From a checkpoint of a small image classifier: num experts 16, patch size [2, 2].
Rows from block 2 of a small image classifier, named by matrix and row number. Rows with one number belong to one neuron. Each number is 128 + 24 x the weight over its row's rms, rounded and kept within 0 to 255. All counts start at 0. Numbers have three digits each.
After each neuron's rows are labels from the 100 images, of 14976, where the neuron reaches its largest size: "responds to" is what is common among them; "colour at peak" is the nearest of a few named colours to the mean colour under the peak. Only what is clearly more common there than usual is listed. The data: numbers of one to four digits printed on busy colour backdrops. In brackets: how many of the 100.
# gate: MLP gate (model.blocks.2.mlp.gate.weight, 256x128), inputs 0-127
# fc1: MLP up (model.blocks.2.mlp.fc1.weight, 256x128), inputs 0-127
# fc2: MLP down (model.blocks.2.mlp.fc2.weight, 128x256, transposed), outputs 0-127

gate.67:210137120136123119160104160131139130130139092133096143145124159086116095137138121141158125083158100161133126130147083128108146106132117149158107099111117125173133073100103168154102113126146117169098131111117143122080119153160135133149082113150102139105131147131150174123116120124136122131105124117105099150075114136108131127139147109191099133141143135168093136137139104144135175121116
fc1.67:180133121142128132142145138177129082134143105127092090138146141108142122147189099093138108113156136095147124131135107098123108085144119155155102127117091137164137083129123139155112122162121106153115148112119145068080129178136110125117127129114100162113121155128126131120111107092143101121111150116132104148115135127087135124091141093129112129164106116156124170118163095168115179125077
fc2.67:129160127123083109194133111135144116124136157130141110130089149095163154154127120120120106140142153154142114109127127152181133145083112128137080099129126153136122153113155115119121117123157085143115115125145099112130117158123104137148153118154089114188159107152116088118159092130156110083130109161135121174092144150126116158074075152137108120151142116124117104120123103173156145089134
responds to: green ink (27); blue ink (25)
colour at peak: grey (77)

gate.200:192169141135122100104092125128102124139116182095129107139128139153162149104094096116095104101148132091104121160135194139132154108100133140143107123101140133126139117141114150127151152150097134109135127099171165098115140141131135105094138125116091160128068152114130153094119138161147127149103138085135113117127119130098134151121149163145185124136133130138132119119079142106092113070124
fc1.200:184175123141115090125142139107107114142162150090122075087136128165146161116123112115109101119141128111137136168150138177120116090112115135140082114185119107160123139128119148155127168092124123130133123094115134132114091169149117147123115166128130133144098084150109132129132136149109088102144121123119148084139131105123155154109172132124157086163137142139064169120101129120149137099128
fc2.200:119128172135125132122113111127087121070090132134134146152121145115113138135129096136103143129115120121132120158141134130135068144116106124115140163183144124125142130107131097193147126156143161169135156113178172111118114109095096142151145087133098118122126102116125109123115126146117139057085110130124120140102127139170127087136122141109111088114116129115192165134153142176142146116168
responds to: length: four (62); white ink (30)
colour at peak: brown (54)

gate.145:152184125122147189122100109142141117111128153162117102145167157117128123122164129092063128187127120126151120144119134112120093120075121139117130140132097132073118149175161133120131128136153114138156115109117113134091140168134144094153163111147129108118109115123110113098117143137135123087097102133150069126120152136067120106148114142131098158129126101119181138172111145143146129130123
fc1.145:079081109144109104140127111082150126129123135179135100105112113165119113149118110140132138106141105159120121136123128153149144154163138126179117128137093103125128088126102125184144171139126128124145126154118159115143096071165124185144076112122129117119136111114111180128142125096152131171120146143130160105110112137196105127126129075122135134122097094156101131103163127114118127131104
fc2.145:129108100143139138135105115154119139152136171136116141139111123129113116108118120090102139148178109158116124122121151127157088105127161108109119121154129165119147123151110172107155091125150118114118146111103138117105167129127122193117108130147134131185088169120144143118144127188063101105121140121153136131124062131180148114091071101117104131106154165107111107119140116123123132166144
responds to: blue ink (37); purple ink (27)
colour at peak: grey (66)

gate.58:176141073129125110137122152106123113103125153129158114156138118142112191126163119138105118133095137150086130099120152142100144096128097132131152172120136153127104121133145148130127106142131117074147130131137175142142101070110142150127135095104137182135126099117154119134117153116126112161083111113136107186093137067146138141148170143118119173125103099126086157134145143123095149106126
fc1.58:109095136124106162141100144133162136087144147135126166129105123077128131128089148123115138133158108172158157132125129102184161086128150110126150124121140150084114150110119134126121159136142090110083140138131070134110122156085131148110117149103082114135142139181098103129130119113141158135122114135155110130153137123144167114171066107136134103117113165126150110178113085116154145161118
fc2.58:116113110171117169143140109104143103120172131138160087121113147103108097165155118124128098142117142158111127118118129161174118105114095161151103129110132169138167130109116125087143094126113113116138152112148094125133102144145158137126124148154143142155105097085152180122105102148083173119114143167122091126131129102135131091149156162108105147115169102166113142123097151094144124069130
responds to: orange ink (40); yellow ink (36)
colour at peak: brown (67)

gate.97:119130103149095144133166086165108062073102097125131201113121124170146145181130105106115126102124143122123124165126134109159112096142186131130131128143133142146122128129110130138105142158120136116087170111101156154156122147124106111141099124141113088126141156118126134138115145129139116103119122110120107111121094121073136126182210133099161129109113130144121112132145137151127118155132
fc1.97:114111124124133128118105148153132162161139147145112110122141126082121133080134174122128108129131121135147132105144121124125131145181086147143117121117107141133119137160119146126136134083145096155162122110154132103084166088147138162139131121154147146148101118135132117121125094133135110188125106115105152147141147104180102113084063097163144106137167139164123151154095093116114166062093
fc2.97:127141110125152094145119143124145132123107162163146099142115170116098118147166104187136128105127081149146101163099106129146091134153134144137082150122126143122126103158101152140141143121122128149092141144104107162167120140133134126118110139157071100125166125149107145106096122119133166104160146148161129134139088144119137122098076156138149045124090103151080133106117129133141158136111
responds to: green ink (32)
colour at peak: grey (60)

gate.230:133123140133109176105145114113143120092119122136077150154161147133119149159093144109073113110087148121158135118101131126097152140105131122106133107119131115110152153102134117172113139144155140127142118104114126092087122139112102120157172158128077098089185113101102136096158142117112102152167142151135159095171106179125133159155134125145179111132124144136109116115152104102110119144175
fc1.230:147107150121078161151173079127088107104133120167124155086103124134157111162094135121132125126140122141105134164145129112112109127142141101119104105106103115131144092102136116178135115121099134143129153122146139082100141108132095125140153149125163074136135175078168175145121140145142144106167173085151123095137151128099123090156154121096147155122098121124151133132159115140107122121164
fc2.230:149134111151104118133125136122134141107114085094132103133146105158181108159122093110109148124188158147106117099142173113147106106108116085101140122181103094123130086152127133161112154128128095086125149130188116134136108171105133147124158142115101112112129123134142149105156162142121084151097148104164110151123156142126104133082159127106127072127123122117163155144149149112123148142092
responds to: teal ink (36); orange ink (33)
colour at peak: green (48)

gate.46:135117121121200111103103165157147169125110106113104112118099129088102109115156121189100092107136110108108129106107158160101118141150156166161166131127129165110106113132106163083126110106153143097141124104128130132153139128171144146139101100112123129120137149112116139122147113071129131159141134166135150128092140140115165110143111139146143076157139139127130103121116099122207115142139
fc1.46:095140134104162118115070183178149142122127071141090095122110137109126098083139074184130130111134125129114163117130168125123125121127076154178154128107101166122095144131133156097121092123125147103146164100141107153159132140167131140139107132110167163139117133152119135134151111099136129124140118130142135146093121137137117085122110125152088113128159143106138128142144119137171089147105
fc2.46:148160147102098096176160137137107128093085133128147159122118092127142101150122101154137128176155157105088129120148102160111123088154098079118138127103148103129126104156102119120124132141077153118165094121159145105109133089111124115156161117152139098095137087159116148171134142112111084154128136127156129140134126139156158145145173111115086153105161089132157155148120102147130114115152
responds to: teal ink (25)
colour at peak: black (62)

gate.80:147082146119129164071066136118149181128138112113162101122084091136123104121150123116134136152154139113134129132126114173149150126147112164132141101145082122200135141117144109183152128169118114119114139125127144113144105110125119123042109102146085117112132143116128115168150103149117123132145129105142119146119143121138124108110134097100095157154129159159159124148144120095129147112150
fc1.80:138141142130117150110094111159122143111123106106151106082092122124147074168141116106133128143121101127171134111163122186160121130146089140128106100148103106207145121126134154100150117160133132129127162148136132126169111144134105092064133106132119112103144139126157125171162093125119132099108151112169144118102128110117108087090130105126125134140095146145139124152120109095135130076173
fc2.80:121089132161121096129134142172103101147163143192163073158126123156139137114118133179125131070124096145139122100115072154115152128127149095119099165090101149153108135117089156159101115096143112143117110135105159110105158102143117148108128167127121081157167122132146136132124148155149151136159127082107141108119124127093108138125099131107140157108119136147119112137157114178116139119130
responds to: orange ink (61); yellow ink (35)
colour at peak: brown (61)

gate.190:140089136104104140136145213128164132093174127131078122119119155103108130140110103125129118140130144150121134137091108107147148097066128115127136140112126131170113100106101163197122155120120152135117145149128101140146136122140144121080106127121117153135158138121100156144100108134138115115126121138097162088136173099165104113116150118124140177101093132112176139091153110129105163135130
fc1.190:135130114103130097115103149116107152172120134121144132115124140135113113128149080150104118112151142127138109132094158056151120135126115138143143116127148183161139126061110146195146113128134136148169187135127104120188129104143121117128127119130104103119097110121147144135132057148186146117124116103092134053137137103145110150111138114121132142130117131149153123116138118133142138125166
fc2.190:134110123143154147109100122099135071116145124153146184144098082161145154119147161108117151160113088092090180136149113126151132155155148164112116138094137124117103123112127142118090140153118114156120094102135124110131114147151129079131124102108113097125109169139124167150106105123156107139087152121174161129126119164124108097143161134125113079143159105150093098166144150095152136133135
responds to: orange ink (33); green ink (31)
colour at peak: green (38)

gate.60:165184125134146110147095117122122123121165106112143132112098152156125117128097135105164148156177156120115099120120141143128138159127111111136119177090126133153128051081130162084155110142129121182140116110146112138087095087094125121142090110165101139129120115153131137140150138123118121093095129157139154145132105139117126112127113136117137127128126166162164131118098052153147140139153
fc1.60:177142140114100135146118159123125152125146114110146124129107110113150124116146133100140141165192125095092118129165109126155108124140128136152125062112136121147148117086119108094127116201119093133103110138168094149122103125137093100173122150132123117148091173144140101105101071126119113130150093094135136130105135151156080176123157128112088137124115151137141135149125166148098127134111
fc2.60:157121126104103144187125130085130105159122151117108131101115114126112132179120129166103102120151097146152172162133069139109160089091091137125124108144110136185140137136114140136113102153154138156155113089146128133144117152122112138164166145117122067113142150104133086105179152136093149128148111103081144124119105123138148101144078147141107146117127147107094108136149130139141128159120
responds to: teal ink (25)
colour at peak: grey (59)

gate.71:101142146132172172127127142129151128122133145155107123122158127133101114131152147136164154126177114082138100143135108152155116178116121132156125110130142126109122092109161150110134166094125156135091090089147133099157118101158075160069172132148143105167092148121131110132137121149121111107138118111106098080155170116100110143099103132115116085142156145151148106093110111110165158124137
fc1.71:143130159147139134136140117081108127108147151108106133173149120140113110142129112168131058133112153110124080134190106131115144064108099135130140136136169105141154164127092141124116144112113094155129108139101133126120065138123132127129165126078140134102139153151143120121110146118094143150083108158119118130149132140128154079118130155144162203158146111141145132139141136096148140135105
fc2.71:146125102117160108122128112132100133177126116139105157101081096092105131115154125162132120109109156151122150119103109167135131150156149129138093132108081078094116086123085163152133130110106158148132112162122147148096137155178121146105111122122100148170097133148155140094122127134112130155109147160167120130133163152135117128076131171114148165103132136118146121118115078116164108178109
responds to: on a plate (67)
colour at peak: black (81)

gate.162:138108169128115123130096103111142112147118140128127138101116109158106142099139101141106147143187133152157148120130099132129158137122146164134102132144150131122106111130123113124151069149119149112150150118186192139170097108117120130126063188111118120132116132192128116086137140114118082111141143110117140069137142132095139138160106180160120111094107119132148098119096142141147125122125
fc1.162:143117121110122094153147161120152115155117195128120126141168155159092155108105159094109119138144118149160142100147162100107139165088110142130147131130182124122085151098125090142164153126111117100104129079114117115134109136099142100140139143143139172140115146102159117158083125102142150128137131081063102136100127123124149108150136113129155135138130134094103099172145126137091135090135
fc2.162:108142139125127129126191143135124106145147139121127153166162144095119089135132097136152118107114160137110150126085154142110130083080104126108166124131156080058161132137142127105150164105167137152107111095133128121194143087103143143119133131123129085156112117100137125136121154141147158136130127145128134122116146112112146149109144129127097101100079150113145150171124179124079107104120
responds to: orange ink (60)
colour at peak: orange (30)

gate.28:183147141111129140140110143136123129120108134141127119073134118122123110116155152125089126134151085145082119148139117127129138099091099169105120118088086144118129123112134122177156160125171146118120162108123117111127067139157188188099143124083136134103130126173123172142105143157116098120166166122145143108117124106119090145121126102176118108106114123120094120147106135122166138100145
fc1.28:119112106142173154143115155154096128099132111158103112132137126198163141136077096137121130166096148150184134160112132113159111120149123098115156146107163099097168186132087110095173127134117118117113122148135112144103146168156086103132114100133099092113122096109134128137129110163133118125105128142144097093133143170153133114115101130143129136080127130113128128098102125118128163145169
fc2.28:123134112115112101148135136144095115172105128127173144114104116113154088093140126110148093126136147136109175123139163125103138102080102128127146114136179138131127144174139128120131119117121142106146129126153134104145119151139163167163141144130126129155130121060110106132095131125125117140083137159085153062094166125094108162100130130097138126113181094163133123141137112144159079130169
responds to: green ink (60)
colour at peak: green (72)

gate.223:144114114161127130157103121117136130146121130112149166112135096134157146147152170158106097099117109148137131088119049158104124129124142120098149101154136130126094107132151125118137126156165139072112135113117127138100180102143151125150131146120109128076123117111164133089136115121167109129116132125139159167139173157119106109108174160082108119105121120113107154160169097145087181120132
fc1.223:127133123146199117128138111082129210165148113158167097122129104142122146100112102149152128135106125105154103098121117091127133128132103104130106149132136069116098128139145108110138133107145145124150163134119157114095139089122184114128086101141147120097122104138154133095107157127150135138128151133079137121147131132118149124098178131182090150120112128110106137118070138132105144146144
fc2.223:157110132166143145159132156124120183134139151127105100138141107134112090134112111154107129151091086089143130164105123135156115113138165131140147088127090181122126174115164144134118166081136130053115137137127124160125124143105134161097152120141117115153095113112124116108157081133136153131132150147145145163130109108116133187119108104096128132075127120124111121074128164132145109125100
responds to: yellow ink (41); green ink (27)
colour at peak: green (27)

gate.14:124156118134114138141116115129108128133158109162170103130158157122155152104107118111113133109136123159106142134175115093137102116119126118166084078155120138161167101145111205127111101136107072192146123117144129113140093119116148152132122197115122135147101121106099110126097170152143134117102145108110098115155122140134130164128111126155097132097122126168149092123105145156138142159103
fc1.14:139140126089132108124109148151131086135143097091161057099139150113137111148118100127140114122140129152149128134148138107114126129128102135176136129138159107110106108176083197114139083137144110129127130101160104156145120128154121168144113139119067162113131141096105138110088100092144099134096162141112111156154150144138143155111084121141128135153151162138130093104114094120160113100099
fc2.14:120134112146103139156112104136114129104159151103103131170128139081075129148147084110144080141141098150166127147145102101104123113102114099126134087157133082147187157132103150132095132139127111156096163181121134130139115184132127115154131134134172135150118095153141143120062113096126145133082134151135111146176139144116148119089093099121127139127114147127156131118100121138150157137134
responds to: blue ink (33); purple ink (28); red ink (27)
colour at peak: grey (69)

gate.251:137122164123126103131124145113111130083099147147144137140120171130102141136131113145113135089185131134184165107119124168093105121127134111127117120152089134099154143138122128124162157125134139118156124124143145083148102132187101092129143149103175069147162095168157176128157137092144098124109112110121144110097091074168094128112107114133163141129115118132116143107096125108097137115127
fc1.251:121108121155169119098136123115088135124120112114094079138137160099107123103140044131135130187136139143130150086143142111124110132158100108133138159097107134122151138148112116150112101137140123166113124141123136190110135144144109139123102103148120123145173094104151138110114090121087154150110172148114138153132134113098092082133148105150132181161137138146146122147101078151141140113154
fc2.251:123136122115135071103153207151135111126118077116083090134113136139130139106155088115121157155156135126119091084136158130150122128128075128127159118112106124166083136099108159181110142124075146114152143116098166136139120109186116108174120144166117138153144129101136130124142106138147139147137117113169091128124147139135138141140130117138133115166093118099118115148094127095132117154129
responds to: teal ink (63)
colour at peak: green (47)

gate.154:112124132176110158106144090113122130122150127122184133137142161164078108147158143154122106109119131104135103063141136164152137130118124133121157155088132105128143173151117104110130138119155127073175103157124131173131155109141126120105124116114082090119098122056147129126101155140166134134134100161150106126119169155127118123134103144108111133130129145104119126072118147132160134094153
fc1.154:124128129161110145155136116145122108123157102104188154133129134152117105165135141167126115131138168090124130053109141140130126129123146137106139157113122138131129129140132092101096137129169104087174126199150160170153165131127141109088107122137098080118107123091156145112087129137173112126148117138163128105096132167120111112130120117141142151123163130105120127093112167103114116092160
fc2.154:145098121177145181142125146125169184105144155066130148119155136132110122152103122102112103122131110121170132112132099133095136154112123130170121075129098174090132134106119119111129119112129087140145091140157111126154145167130139116102135138134102154136152105138162093159135130122134090070141142100140141153186140137120126117104123107114163096121096158123161135107112080123116157122130
responds to: yellow ink (38); orange ink (31)
colour at peak: brown (56)

gate.137:169127134149168100152134149123119161143124172136145116156151112093137177106135095139142090110144141106116109150142121133116147138144104187140146128145092134130078106132097111118122134098110160129139104140176155114120161106072176112100131122144124124107120120139137141120103115139147107156144151132142091110109120162072116121103132125164117072155169125153133135112155099184099101156114
fc1.137:137117112169119156122130107129136159155099146131129133134110122139141170131159117139123095104169173135150114144115126167149165131099163130157168110080070128095114129085120104164118133086116124097104158116133135130114121116124145107070164131108132077131114120146123124133130111095157168168156153185133101122140152127092159109115148078152114097102116118099123126117142154152097143154134
fc2.137:149149136107190086070137119108116177125141116120127140114095161139091158150145123151100144127104160090092093137162151154130100171129148142135096161153116138160129133083119084137126148123121127122118105150160058164144121120105184100141109135126135122130126104130141091133134164167155124128130115121142162165148114104088146108130108135150119131144138104134136135127129123079125088113106
responds to: on a plate (80)
colour at peak: brown (56)

gate.23:135132133094121109095101125166147156108108103117145138125148088146169123101123135124181136101117154151131133097145165119118150128129121125094171142102105137170090128110090163126147119111074114111153142133159117109125113144153108158108105130090123140117124133157112161154168124104182107142163137128133156158089122081163138108155113134190123110118115117155082116118130111088088143150109
fc1.23:153110140136137136158154139084146124140109119150120140132140135065115111174176086134092154166125142108152108175113097112131126128129136101123107081098140124128168080130142102137109135138161147094102131121103143140182129092132139126134134120160096096147106116130130095147066104141091124144140111111124106114142132117110148115106113148125128180116174137113116112153095168190129116140151
fc2.23:113130095128125095143138145130123185119151125128133090140135152124124078094096126129153116113144094098133110097143091152097113100113070117163122131039107146087162157111170152149137103129149150159106146112129136133143140167128104161155129144093138141167130155126114157182111140137151134114122110161144107132124139153163103109088136143122163104132082133148143120124144135122128137112092
responds to: green ink (70); teal ink (28)
colour at peak: green (72)

gate.253:146114101119152156109156126147117140148121091124138117123091097108085150159132113161125121171110123111178130113126139121138137141154162136139143144158116126083115097115138088145141140105112159120104172121147151081152139083125121117106131115159166140155101139120145149124146111158087175102150129140110168142108127105096159099126150069122130072158128118147164126143160114163115069107132
fc1.253:123129115104106147105133118141122180133107161139137133087159126120148142097119139101087164174110175151153124111155107108104163177164149138156100108160125155108110124119160124124172119117124136092133114109155138111132132129133169109124086087132098112129128122112087093181114093132126131128151075124160164136086119125152119098115155117128106109159143123103113118133121118095122129130202
fc2.253:133124158101109147114112082140079078118102096113143117108131148088114105149110158184112115155123151135105135109120131157138130136076135162085168076126135162103119158092158141183115118149124129130122135111155125140157100120129151189106108147132136110089119150143154142133153154094138132102155158112120179119112090146110114152150130117133162179102125134106113126128103103130140123146121
responds to: blue ink (37); purple ink (25)
colour at peak: grey (60)

gate.178:156180138095103110119135131083120121134102127135118081112139134190174114128160182113130096147089150085087177147136111106117146121149136121092122092101166120144108088122099160133124078168120068132114105154143127159139160129142145121133121117107134149113103162126135167174117139097128113106143122144141101127161104116107123134089141128162133143151124163118122104099129117129133124134111
fc1.178:126146128158115111128111094160153134073132145089138156166154106092085130207125146127132136141150132151143115124126121121135124140125129146194139165121119139153122136117149122119132138083102137132152141111140153092093109122118099075136135123146068135134132144142099072113139134148130122184079152145161138139098121143115087135133128129119159162121165162123146158099101140094126108118116
fc2.178:132081152115132118159166104112126121130100133105124186165139160094107161115138147084141102169102095113126109158165103123128120115124116105139135182166171108154106147157080126100127135151120144146148111141165119121155137147113096143102142105130104119088148082128116093163104109151111143122148190142135096138128129107089158158124095139145143094104145114108139111097150140113136158121140
responds to: orange ink (38)
colour at peak: brown (85)

gate.140:155134142082124130144118123107134125117124110153116135114146087150148069185108138125137164122097131123114163136117139158095140071175127105153125146150127102171119166136129108150121117126079118124087151166111110100104128136113122128164104148177172119110176150072104117121126154141096149132125116123124147117132133130129147114115122131123154104115127127176162146138130126131126038135131
fc1.140:132092134108148059121113157120128105161131135146151106111154099087091158140117116133148079108125145139102158110163100103171123158105116096144124146147121137088119104117104114097085114113143110117146137137173129108161107123133139158067121135098158121138139118116153151165126099178132127153142154164102116107139149116114148158135156137108123171157130174074145112120116123119136148142093
fc2.140:126145131128134103101091068114085125138161134146142114110079156160113113129138121143123127174123109139154121123102108117163106150113151122127164106169119121136108139174115145087106172125109133174155124116153135081176104149085142156100145089158133139116145142126115140144131122129106141120078088110140141089092126117146165158132097143165122115113163093112128138111163137106133125148180
responds to: orange ink (54)
colour at peak: orange (27)

gate.142:125077100080117131093158137144081124119145124100158144121100128109116135176107121132156114143135131158167162127105125094114120140110144137115104124134146165094088126153155077103136132143150132111095157090094152127131174105164086131142117091138139134143105104131118116147115111162167165144163166135132152123156147127086170077104147141127147156115131145148076135145144123107125103109110
fc1.142:126120152092167099176130143140164140145164134108092122124122129127218131127112115110092143128116122106143110135096121138130157140110150100108147113121141073142125151127103177141172080147104140133193106123180146125118100153139153165139125142131100149114157126128147144125127110112122146124100149153112058138130118111128100122118120128178125156106128123120134144103105115174138120113099
fc2.142:115148098109160136126163137163137144141088131137149144136099156106097126123162122133131153088126144136140063176121165111066125121122138100148088111148133138096160142155084116116109151129141162139110120173117122160116174076150139090138124141141096132144117123108116158157137108157142114147159132091123132107181110140089142118077165103103166117121131115131095128130133122141122117119089
responds to: blue ink (44); purple ink (35)
colour at peak: grey (58)

gate.125:102120175112148118120089165098102123165127118127115108134136133135093101120135119165132154088121122134130081136121143144123135118126100087138138135131116147104104140129142190098124096126097114146128191155104157167125103128194121100146136137088179147162128141108209135112145155129145139105091116127125114135124137108154126137108090106109112102139133172112088143151139121122132114129090
fc1.125:143099121127110145115169090160100147087130160125100153117154133110078162166125124133122130133145122113132128128119112116149166091076178098094096141126106120127120089080152087167142132178141128128094138116109126134134093146116120177106140139137130094123158112108114138140142102163127105141128170099124137121113114156080128127145145164125172131125117130173139092130146118120180121159162
fc2.125:123106109130151120120128154128130124183157159140161138140105135074092176105127129150118092093118116142136098154131126141153158148147125126147126139135133136143120156125143120192129132104129143132147099122088124102132135113080112121157129119134122113122141127110138150126124061103100132108168141112156156122134155149123094150121082122135146119173085115137052073072161157135147130136149
responds to: green ink (47); teal ink (26)
colour at peak: green (41)

gate.16:127108144150173144097162139089145091132138150108144114149086127157070138174147109162148162148146149157141117105154130127087128120157118101159131149114132122168131109143148116141145154147089137135108126179124116130130137112074102106140114155098149103104137117110101131181120143136160106164186124080152134138130118101120108125128135103098110121109131124127153138126144078100096086159117
fc1.16:121137111148170092122096111159129118138091102132189141130135085123153121094163099134169135138107130141137128115143151093103157150113107139108130121129138143121133150140115115129122121097108135158101173133102112184144087133156140137142094105169101120150154135112122086151160139126123168137079095109108152137122106174120064163135114081117103122169121154132122079127086134124128150129123
fc2.16:147127085163108163104085148133100132184142110101126091106119131078112127168109104172142168146153161093156132122114170160125128119114125112135113102103116162090144140130160126177107138153126126130114132118137103152098126097085113136138135188129083101126149105142110119138120131132162166171137152116105140133164135125124120160130106126156108161140096103142086152129117104104092100136136
responds to: orange ink (25); teal ink (25)
colour at peak: green (35)

gate.220:090141102087101170088114111152129124141144181136141135082158102142071087117142132128151152147125127152127120123123112139148121149118079104122119092173115113105122119127124148158097096149131115115127170081138151160137117122135140106095122118097147176127166115091160169181134125127090154122109171147181098129131122160132112124116120132093129114148087116150168117128116137138136119105148
fc1.220:149136138134137130137143080134130123114106139101162105150112143128121116133111122143133077129130146075151164120129131086144158101135155164153141123110121125151148092172104089117156101141136141122092118143136089112109169094102141141123107106143087079155090140151086089118103121150169121149165102106110158114151189124154136160153159146176116148124144134124081110136121119108113164130107
fc2.220:144136116141103123149146142137187117129090105142112128141184089126128103116117176096141130141136076117136113132156153150124135144137101145120133103121124109085109132140157120139130120178120122096116148151141101104132140133131077146092122114079101164113151129116117127123097177121126135157127185174123125114104096158113109125121087140067144132134141146092165115138160144135082180123133
responds to: green ink (42)
colour at peak: green (50)

gate.84:135102110141093190121123141134139147115163120110129097099125124104109154124145153085119181097167096135114142139131165174160119141153130120058129108127103139140129105101069144130087092139109143146190118118092105114146116130110131129141104156072170165112145125124145137131161161137123162130147131110144120088123131134114156143129125123141115149123134134138160094111165110149167107155122
fc1.84:170160151119105069088120118146103116134125100138103170098110133195137122101111140159110120169123148133153108120163087123128130134152109136156149118118126156090135168115136097139112114155126137123086110122110141127091133143137089122154119078162107162127142095140113115108086119153142131137108123156107156131173131126148139113134150141148175120151190148082083147119154149113111135141143
fc2.84:116077110146129139098125164105119095138131187093090165158100157128098149092111193115159133123110124107124126125095125115164087110117149100105134148125112106130155132122156103132189116123134155059139146130135109118164146142126109139118125115112165119100131110171114108153105128139179155152086120122153110095122135136163120116157139147123131124148153123096141144151124146107108103115172
responds to: teal ink (31)
colour at peak: green (34)

gate.236:133100116077131147132119128163128124162108133145144141140149118109125097144132177125152108135153163146169148117132162087108115140188089119121162103103123096094137147091108129153103130100146115138107122096107127117092123167132144121085104138078168122139121176127124085144131138105136124125137154127127089162137159138152078114172098125143086095104141115170126161135146111157124142119165
fc1.236:133172148122149128157084097164093129125135141137103140140149089113120099168095133120170114161134124101107153114140129161119120128107103186148163107109099122128139089159142129124099133108119133115112118122123149140111117116161085137141123112071136152143141170098170123082125148157127110112162131101176088120127104170126126119144076152181123114109125172132118120152149165143099147136117
fc2.236:115085116141138075118140148132151118171182129140140129113130127159144148071176126117119153110101086117108124120127145137112133136097124115148146113124121145173112123162129129103144142102130103124058139129090145113140117133109147100158137144145124099130146130142089160126174137102098145109145119089176105121066115144108125141143143104143140184179163106131123158139101159130104106130109
responds to: green ink (40); yellow ink (27)
colour at peak: green (26)

gate.55:097100107097151113124158089105126158108127131163180122150120107142127103111178147151117143107103092116118133118098132156111155151105165113120177162111116117137155146103154104128138124095135117071163081175127143125153121156122138093120118094130151121136128117121138130129125155165120171124147133121159128130136140168137145149131105143136109101144099085051129142105159140115134114075155
fc1.55:194169118123139100102120147140110076116161112117092111115119110139125142114115114110148113148120172166130090156136161101148080078147113142143116163152132095134137103162135145129162135144119156175121160142134106102113133100169144124097143133152131115149099158171121133118132097100138106119089108127086122155120100112105103094130158131159155134122144159171126107170091113128137129153106
fc2.55:098153117119125072118163135173130094138152113147120101142144105104162109121077139125089143175144173134112079122139127111130143110135124155110148165116105146116152120098122099144125116148119154152148125115133126113120113094123131152135114104142171119127103190092127138176085117136173144147121097163116119081091161114107117095118126109172112173143150110140101113158139136121155151108148
responds to: blue ink (28); teal ink (26)
colour at peak: grey (61)